From a checkpoint of a small image denoising autoencoder: decoder widths [32, 64, 128, 128].
Rows from block 8 of the encoder of a small image denoising autoencoder, named by matrix and row number. Rows with one number belong to one neuron. Each number is 128 + 32 x the weight over its row's rms, rounded and kept within 0 to 255. All counts start at 0. Numbers have three digits each.
Before each neuron's rows are labels from the 100 images, of 14976, where the neuron reaches its highest value: "patch colour" is the nearest of a few named colours to the mean colour under the peak; "place" is the part of the image that holds the peak. Only what is clearly more common there than usual is listed. The data: fractals drawn by 1,000 iterated function systems, in grey.
# fc1: MLP up (encoder.blocks.8.mlp.fc1.weight, 768x192), inputs 0-191
# fc2: MLP down (encoder.blocks.8.mlp.fc2.weight, 192x768, transposed), outputs 0-191

patch colour: grey
place: top centre
fc1.24:080127147080111120089104133117119104091171129115133128115137100086142203131111155169123132199090103156144180149192140129138138140136102110084109143145140106161117079199148109139120104128120086063105124117163049118117159150128053185100167137209100146120165152138128147179202176169148118108128144115105092110076175091119137105085101143110163138136162137097140121127108108177136146114117111102146134135179093134119098118151133139093146124082081131077135159166133180190105097133139154104099132101133166108078162147099188154095183056124150145083096208155090129099171162147148069075
fc2.24:116081174133161140182111118154130095124099115126133095175127081088180135119079122129117110072192168131174183111168147152181193142109082145139121152142128135184090115095145099156128139111150173092143132112100153165143144163152054113141147168115170101121178158097224073126110126122136133124137104103139083084092107130108120083117128168128179142140090106158165064178143189129117108103114122151178139085121110125141148068129146130150203106132093158175161120125145149255169129139144167178126066133165122149145119077130155101108142166105114151076165153119154113109136127139103143128

patch colour: white
place: bottom left
fc1.468:092138196160114154160061095091125148147105112131171105170157086131104157100131145087144102102085128107095098113088119129145156161125108114124135151103113117104092103116100132115132074133088146217147136157125167127155171128073243127159072130121142078117138158114060062139162078144154140152153102123124130129118169147187125182134172129183092130131133137160145102161146112077132152142072079128200121097147089124124182081150113149101085071103155115113165177053157180148169122117110115108091124127160104122167126161127111134142199147131177146119124099144111100094183104160101062093
fc2.468:164118071191127173135161131122126084200137126092094124078114148110162081076109089113145131044135060130137136100162174140193102120149165115136144113139079147106176113144075123128076153130159071158131078145182182138125178122104055139102163091104136136083100095130095119170161119142139139137099109102176102091073197140174128148149095087105036179127074118110154155119150069098159045188137142163113164159085114160119141118132128108176129167115111138097105122110124096113108112183119132119140088151056098084157132121164125154122133114126131089104128136138132145129170100120091100128

patch colour: black
place: bottom right
fc1.697:121135099067139077184169082078083111150102144183136179091125110106139147114145122177172114091118144118062087116108121130156105123113101106115112150093148125166130118128097136153118104122137126092117148134111138159092176120148178096085156157097118097108128130116168191229154120124114140077100115171136083163050137107086107120143194169131117159124106102146158170112119099094121174088111130160073088150083125164144153188091157168110145141087149129091142171170095157058115160114100097134129183092200203128166118113148140141174138157141153108177088044140125170123161133105172096152
fc2.697:100075115088119110066122148170163109083128124080056144099114107172098096141164158152114133103079132148139130147145125162135132118148092118088164134086150125111083131117146145134133117146107148160098121123197119112167170123096115136173081111080153149078192158099091157110120137110115100146107113119097122047177140104092103067152088082145130122147115194184130106103130120172183125153117124148139136109161096099136097182180172110124126168146150119115142214122115080107132154111143097173061116129093128190113139077127098064119142108085139078083032201157124135142107147147092115053

patch colour: white
place: centre
fc1.569:094115196118166125154116152150085146122103176133168113123096118156139173135126150128067109159091119115068139150148144125126126133039085151143125115170113116113137104103119143132132088118122148114163175133136120217023131183112118116186124066170143096151143140092109094158166075155098102159085137134101125090103180135133131091114132084061133155088147102148157048130124171171114170123161147123137094137105100148135083142138170127107079161113094090089113075114194171090092119098170128112105117151163079067107136100124134138079119132141174115125070096081181103062110138123190128095
fc2.569:178173078143145104123140151107120148189099149084169120111165156106109092091084116114087121141156097053119136196139164085124118157115176122145141053100122095111114155099084119165170124149142127091136095162141142133119146159143136090136133183137170156185103141187108147107078117054117140174114069119161139191121099186125157132056095154148094079120145064110132174104150076165101148144174150084113091145100163153102099120108119121094064190132148159143135129150193113146126122124150106104139124130085108089141142162137143166063118184111185152123130082133073174087106104067125170123

patch colour: white
place: centre
fc1.682:130122038147129092121134113117135038120146127131128121099163097179153097094152131171123178107151232067116181126092184152116143153088136124142132167149124093170125177140097160085084152179113110151146099162120204151106160096131108080140114060116103098114140125134116144106082127083137100112144192159086165136157130143087109120171123117182133135120110145119087121145071177120149147083123130164159119163149096137128073115160137105136114137147127066145167137117154113118145104143161180065119142127113085140136045074078139087202097168149100093082099143140149105147143106096118136199
fc2.682:131190159126241181116205136090111145111122226131124130110132117099109133079148091152144111131143120167099175109073113065116120065141125055174061131132139149132111150114132117197191148101103152086127135191108139143147102158092052128144139140143167108144128187200140140092068128114185108117128072125109157180130108128156077151139126146159096145179148108150143139121126071155087161138117118120130108148122102114081173121137121110095116158099095144124125124068132121154107116125140100147172127155132122111105159124179169115157078169113195081133172141127156128139069094107151162115

patch colour: white
place: bottom left
fc1.179:124103137155140113094126126135231083154176090131111104122065097152153111132167083103145130152147134100112130112149113074204129158183103102161107126065160102173123069142083134120164163108153095128087170184132170159140164127049173137183080128144140073129071100080157143125181132112182139172132125041114158088105139126089173105213124099155102139141141130125166106130130153153152153163109114123145112124146074161159159123103127171088090117135145158094132154147117090094088114101130136105125120099131086119148141082167117162098143165164141121163105111071211166165111114128100085170
fc2.179:214107082164093158120109201118182169135106154161081162104081175144046106130110154127121069125163112087148193151107115135125161080145186152113119136138146098136131141131086111134106150169121132123139096130140164143126154153089104162175122072114134184137109193114097086116086115139135139183174134097072131107102136179130138146105155169103162129138119149137154166109116132134105086171088188149126188149081241140123153166119114089159130112167084133153116104099138083112092147141172105136139133109122145089120207156191153118110120107093081133103092117165112124145074172158173124175

patch colour: grey
place: centre
fc1.645:134158141096129143167087148087136141171073207079150135080188112135150103123195176106174148119102128128140119191127093146141124087113140146105079175121186098104191166161113159108148112116128106146112118158117140135155165132113135119097064091121140096106124141114102047144086120113079082110147175133123113119101056108108196099086090125145168106151140185135170144095085141161120126128181139184144147093158124098071147143131139136135206132123175150097155102137096139126151087122096160192186166090198124146095106076111149117116128138123082118064137157063133159106181112165085129115
fc2.645:107154132110143151171088081137061119136109104158125066134133126062115171119130154121223114134107159125105155125087163094089153115146186097090103149121100137129124171197143105114146139145134077135131113118110114122153149072169136111105081157188098060150103108078082149155157122125092169176117120198168158130132125170098112150095072106078133139127153096161139143149164160141216091112139160149099160173149120065162127159144146099164095099138161131097127199126094120124120152166127119076101179104098196150104150162173101079137162144087109106171141109119176138150156079119153052115

patch colour: white
place: top left
fc1.98:148121115160141095150184115181145062116126081182097108154102132100186126154071102132146188138132107076108130150155177086209076122170148124101137146064061131147078094116136123152116122154139112068129133165172086126140136084106197130168145097171162153168149134169155127136151133101130125136083120079107123085141090138063126142094112055108070135116049170109109121107165092101132140076110130141171150158096126141144078130139090157080070086137148093167098100128143069171063107173132101136109079171084121146084142125141138139111114160135179136143169099159136139099126138109119087080
fc2.98:110099089135081119094110138154104128073130124128119141088175191089169139140119117142120099079162080080207140130110176137149125113068053179176184180124141094128160100105178114106168110136134146180167103183112113069132114159144190193112116148148164132085129133156067076152156112150094132128107186106082115076112135141196133092092100164146095105102104145087130134106089164147062158126109131152148103055142098120113183147151099126140155182103152135147102099136129114098169090120123034128129132134133133151107167092138134125113197124125134126119105167109153133094132124212129081143

patch colour: white
place: centre
fc1.109:106137152054118140140151080117111169170174153116138134095125130136097058090166116097082116111089149075146152154147096140117074073100147163135115144121160147130127164062175081100121156125195137145134176117177115097086152150124155128062130110105184159106173116149058128137166148076138123111083175153065137131172122100095169112085133143094059122123058135077185052104120120146165155137097149140145107158087171129137198126174161121143096174100074108154098055118122164120100155150126117113084098163130135129126090150108115125146156133122109122145167134111097155107163147065142205117
fc2.109:157119183171092144144099145121119098124147143159100093017091051085122106153109141087042133117169129137113170059095221117196136161074094113136098138088130140117093104095090176181171163127157155154114153125165142134123119183107088109140140161085164117169129152104124120096115118127146121090122111040131141120098102157166117112106119158130109145125161116144082130102120118129080141152113098113182137099098120173165130081165093068156193194163094150162129111121161124154135080080158139100084119095135113109132105119192100139075107128131151111121170059109144148140083110141130129114

patch colour: grey
place: centre
fc1.91:092120109126057103142121106113052064201163148099173133129212148146129167136085199145162099143091125133108153149126103185120107137124182145136081158113184068175134123105180129126129125172082156043104152115073154109102111135146125106068133141096104156129157066129127105137090118068160157137154106105112117160137127159139044075122162142130206122132161157098076081142142135118175109147109160117103138124176079130114148169137076111152118115081139185083105094140110113154127102116100166109119132110113114121179106130146118112168090115091082108096186145085105161169110183146139133110
fc2.91:107130124080107143118077161139083124130163160159126053123129104112164137089122156150124159132129147147090164123077150113209109110159094057142117137125101121137140100106167079078152143122142129088132120122117146087141133159127094120069117179194114089124184147104090148072126121120119118093150149126142170136122153130130085132121060111157159123093111103159158069110161138167118153099108108153176159113136065102130188065141098096113151140097066194147071098097141059145119141165133085155082184171137097116143133113138099085154103114073052135095123172115187087106090151114093206073

patch colour: white
place: centre
fc1.485:079091127090092074098145088142141133156154177123114109164110158092084098089165127083139146128154094148143191125076110187138061139107118164076154084149090076140194082069176133121121157145069160099172102089127128073153147127090132157144101111178165097116115118076098146170109078103122087123130157075110125117146087142176078130133159099152176133153128187114107127141132161181141098118152106114112124146115124137162103059133112173114131146125121042084142122121179102144139147159096163157120099187149096132144115075163153104084142054083163177098167084144113150131159113162135177164
fc2.485:122136176215132148168095128138131105143140129065145092169139153138120125120164104135135162142130129140126111140126063134113123106082144172126161164129179086117156153142149094157138159086179136156135135090143152194148139138111112125069103125099095094097093160157087177177129135111106199179110110135172141105074167170165149134143130075087167152148123161155080124160114091192094143153127184162178097114141106170131110139155117179161098098118156162108160114100138208185139143137088175145139122207154121143173106157106137155094108116162055159184184127153131118087147172204137189097

patch colour: black
place: top left
fc1.190:206097176114121031128127095123135145112182087159079186072152191069139109110140164169137136048120170132109186109155145124142155139176178177116151113109094081097100139056124147137137115158102156106160106099080180172083155145084107079191099130136138125186127136085179132154093114120114076119124133157150103124115117126154160120165132121138182124127062123094123133106140130150124080114122162131128093130169106140155126124113162031089113131092117133103172102107175121140086129144170102126144096159121161131126080127076150160150111127099143157127132103091093172140073125161047157129
fc2.190:118152117125155137080134156129158091100104139144077080152087135179154167161159177098156098128097221123106175084162171142190169144180108133090109131101105126136063150111124157137099165143090104110169071092146162069162148127147152077157137170152124176126130134091117089127192151187135167119156143154111152074144086131092119161057128115141174125159154130134171112121121159071169120081114065106211123141176147122153124122112130158136165134127168133156168130156109126143111128063126065141110127141154139139097117112053154111168148115065116133163088207140090124113090140075097152116

patch colour: white
place: bottom left
fc1.554:129107223131159114127106183137089132110084138046124089144156161120120138162173149105100131068134121148102158136065162152076128109125177162155130131125081115101131108117103103190147138115145176113103166176169110133158171069130150115192146180147144114101146102160176161119155085205099119161112099169110118119123110105076104155064133150110159094126084150187114120134127127157151140183160140105121072113168170102117192139157117117121113180160142158173087173059117062111143134134116062095123128184107106127046096119138136151097138183116104136156146110138107074077134143143089110113
fc2.554:129156122163133110146109123137219084153120154135138124090138108136153149135136102155184133125114165093117162097149119144144093099184116114120101125091130093112137077083090094071076162121109094114150146192169141168089193126095098103126085092164163168158149163120054135116111110127108094089189117159118186075191147121175044133142137113157120176162158143125156053146131129135153053126154152095153127122079181144072089162146111097127142122152201112094123126194111179151118174141207124119105140134110063136145158072094159110089108103116106112092134109088128152136107090153120126157

patch colour: black
place: bottom right
fc1.725:134104147124106075142192112123157162164101088143124165118139091161148079131135120198101083177132163176102116074088126111118132170130150110130142159166156137127069064144170069157123099104121137171121128095127153149123141160102072165118101095185125109149137153121122162157081167111140146122127131144100141128125130074035125092112146120070106142080102126104121153117116142130081096151110074100109126163114159132044174209153085127190166154090061153142177068179180115160114172098154100148116125145124103111145094115103124151137139076134121140058071118077127077120079162078160135123
fc2.725:076173088133114149163102165161124141131106135145184168129109131153091108155137172099150154145148161099182130085121144184141132099113066157151129166095077149136110163175112143189177147154138092125136162108142103088122091215159142116157162125155148140157097094134158158118130085132087162138114084155155136080069115155189086102138140143151156102101144130156090157120110105127132156110097128149148150137155104133154116061079155148169142098098144186162129125157113131206118112127093127130109082089187110138094110172091141114129083125087104133117198130137147123128088201117124255106

patch colour: white
place: top centre
fc1.524:131187148107076117119118177172142118131020141137160098149118154097112127090139161126125115103130126124139177093121100085103093195179167172078154133093115159089147131085144103149177129150148156171119140185126096132095158169143161145113111141105162089099077154151120128120114040138112182137110117143101120123212152055094209125152124125190105138103104162155166110188129104113124111165101080088088080158112139136159145110167223145095120084110117137137122127129077097194136133170139116109147090114119153161126134171108145147164215120141150095130128112164126082162099098103112129114
fc2.524:165066076177096140076077137127178147131090131144137121161101084121121163108135152135152125114087108115163164128145113132205217142142115144116129067139072130120079117081089165161100129113124099112182161117177160090170149122105113153110131094133081196127115112087070087101141160164161147153134156125138127102120123122097134048173160094057151100108154166124129162155094120116173083120169103060081120165112136158141165161106123149131084192145152162114085126168122169065109109146126123121089138169070170094148149089149138111168154079139124126145059051147097110135128125132136085163

patch colour: white
place: bottom right
fc1.386:109099126129120197116145155132163117057146112092113122119130132202185110100135104140117127132146098101173148110102115111143153079120172104148100102062185104174126157131145101155128152089183075111108116133200092152120158174143149125167128153073115136113121125111219107119137169160148060147196110081149111133126107181132142161111099134094141105149143144150170142178126096144091111179148140149048148144146050168162112127129134146129133133131185171129144067133149121082137149195082164166093089084178155118151130155126133184114093133208140124186141134077073136113170128095154103159
fc2.386:129201124156124152066117187152129122131085120082130151105118106133157095157090092126161078056194142049114133118141141161144165162130152125091174115106108144167097088146167139071128132176068090132135141179130162174170134095108166150155146140160153097079082121169156117133107083138154069165082118135102111078107113105146123126151160150180169193191129132096176155093093109122135126120132115112159105123118179060093162143177156186133131132179158095130162117180099108103124108121156083140088128140094132121108158107158073149156139177132118080182056149153146152178095100182121152119

patch colour: black
place: top right
fc1.308:144111232125153089143108146159101143145058043159116155113162117139162110127125121070154073132145169129087131154105172150153121130136133109149144109087114162133129120147175033156121161098090143144118102151138132151134157094106171153195105110119113134162145085074124148096160130126113109166148130063123065125137080130123138170138122086183122118119095088135171133190097167140138152159175124112100103181120197172160078112172163105093115172106135103065107105118195143037110102108140159154121159115108172116086185146102103169115093108127068158156114089128135144094084159149113131124
fc2.308:131114087081142067084145129150149150112187190151116142087100090127115134083081109126145072149127195093116130184116068114164112130076153134085124110081104106172123103088104180162144094116111174174198123168145158102127133105133131118132138098153128143112143141137058138111102085142191121079158191131089142109199137093138117158097141123148190105115228122180147083162074094118153154117108136158154108150114145114079174136152147090118165131128112144134122115162108084179137145051132074170152121123181157067103095124127119155121150122097147134183117112167167066171092111121131098127

patch colour: white
place: centre
fc1.397:120184144151112171100067106141127085124143144121110129137123128098115111174006162120140154113105130144048095133110130130112122133104086136139143096161135141163084152136084178179137175117118157097121129117142145116152100112119160150115115119135061175129112112108206133129104155169170109154130096118125137161156196174116130103162119106146169156179123071106095158124091127167150189102084109149068104131077167200139138117096091059123093084122117124148120128126155096156137135135093164128098204151121167107095222127114109145151118073127183157174088082158126201146090113168099153132
fc2.397:133153128133122101117130148142135124117122150088161130108140129115085047115098056102145099115137091149184148162144179076188122132094127128125103118115101095143085069058126126118120142133141174131127125173086206121182105152061101113148106218032140155147145130188059132109102173123115083119093149088092159119149097115150121147158121126134119159196145148126133165073112110204124152140152058131150069113088152081086178137149147163080105167154066098139112125131168154144161142101153115155133127107099089114150128148123182174158118150139167134100129126135145117106110072152200129095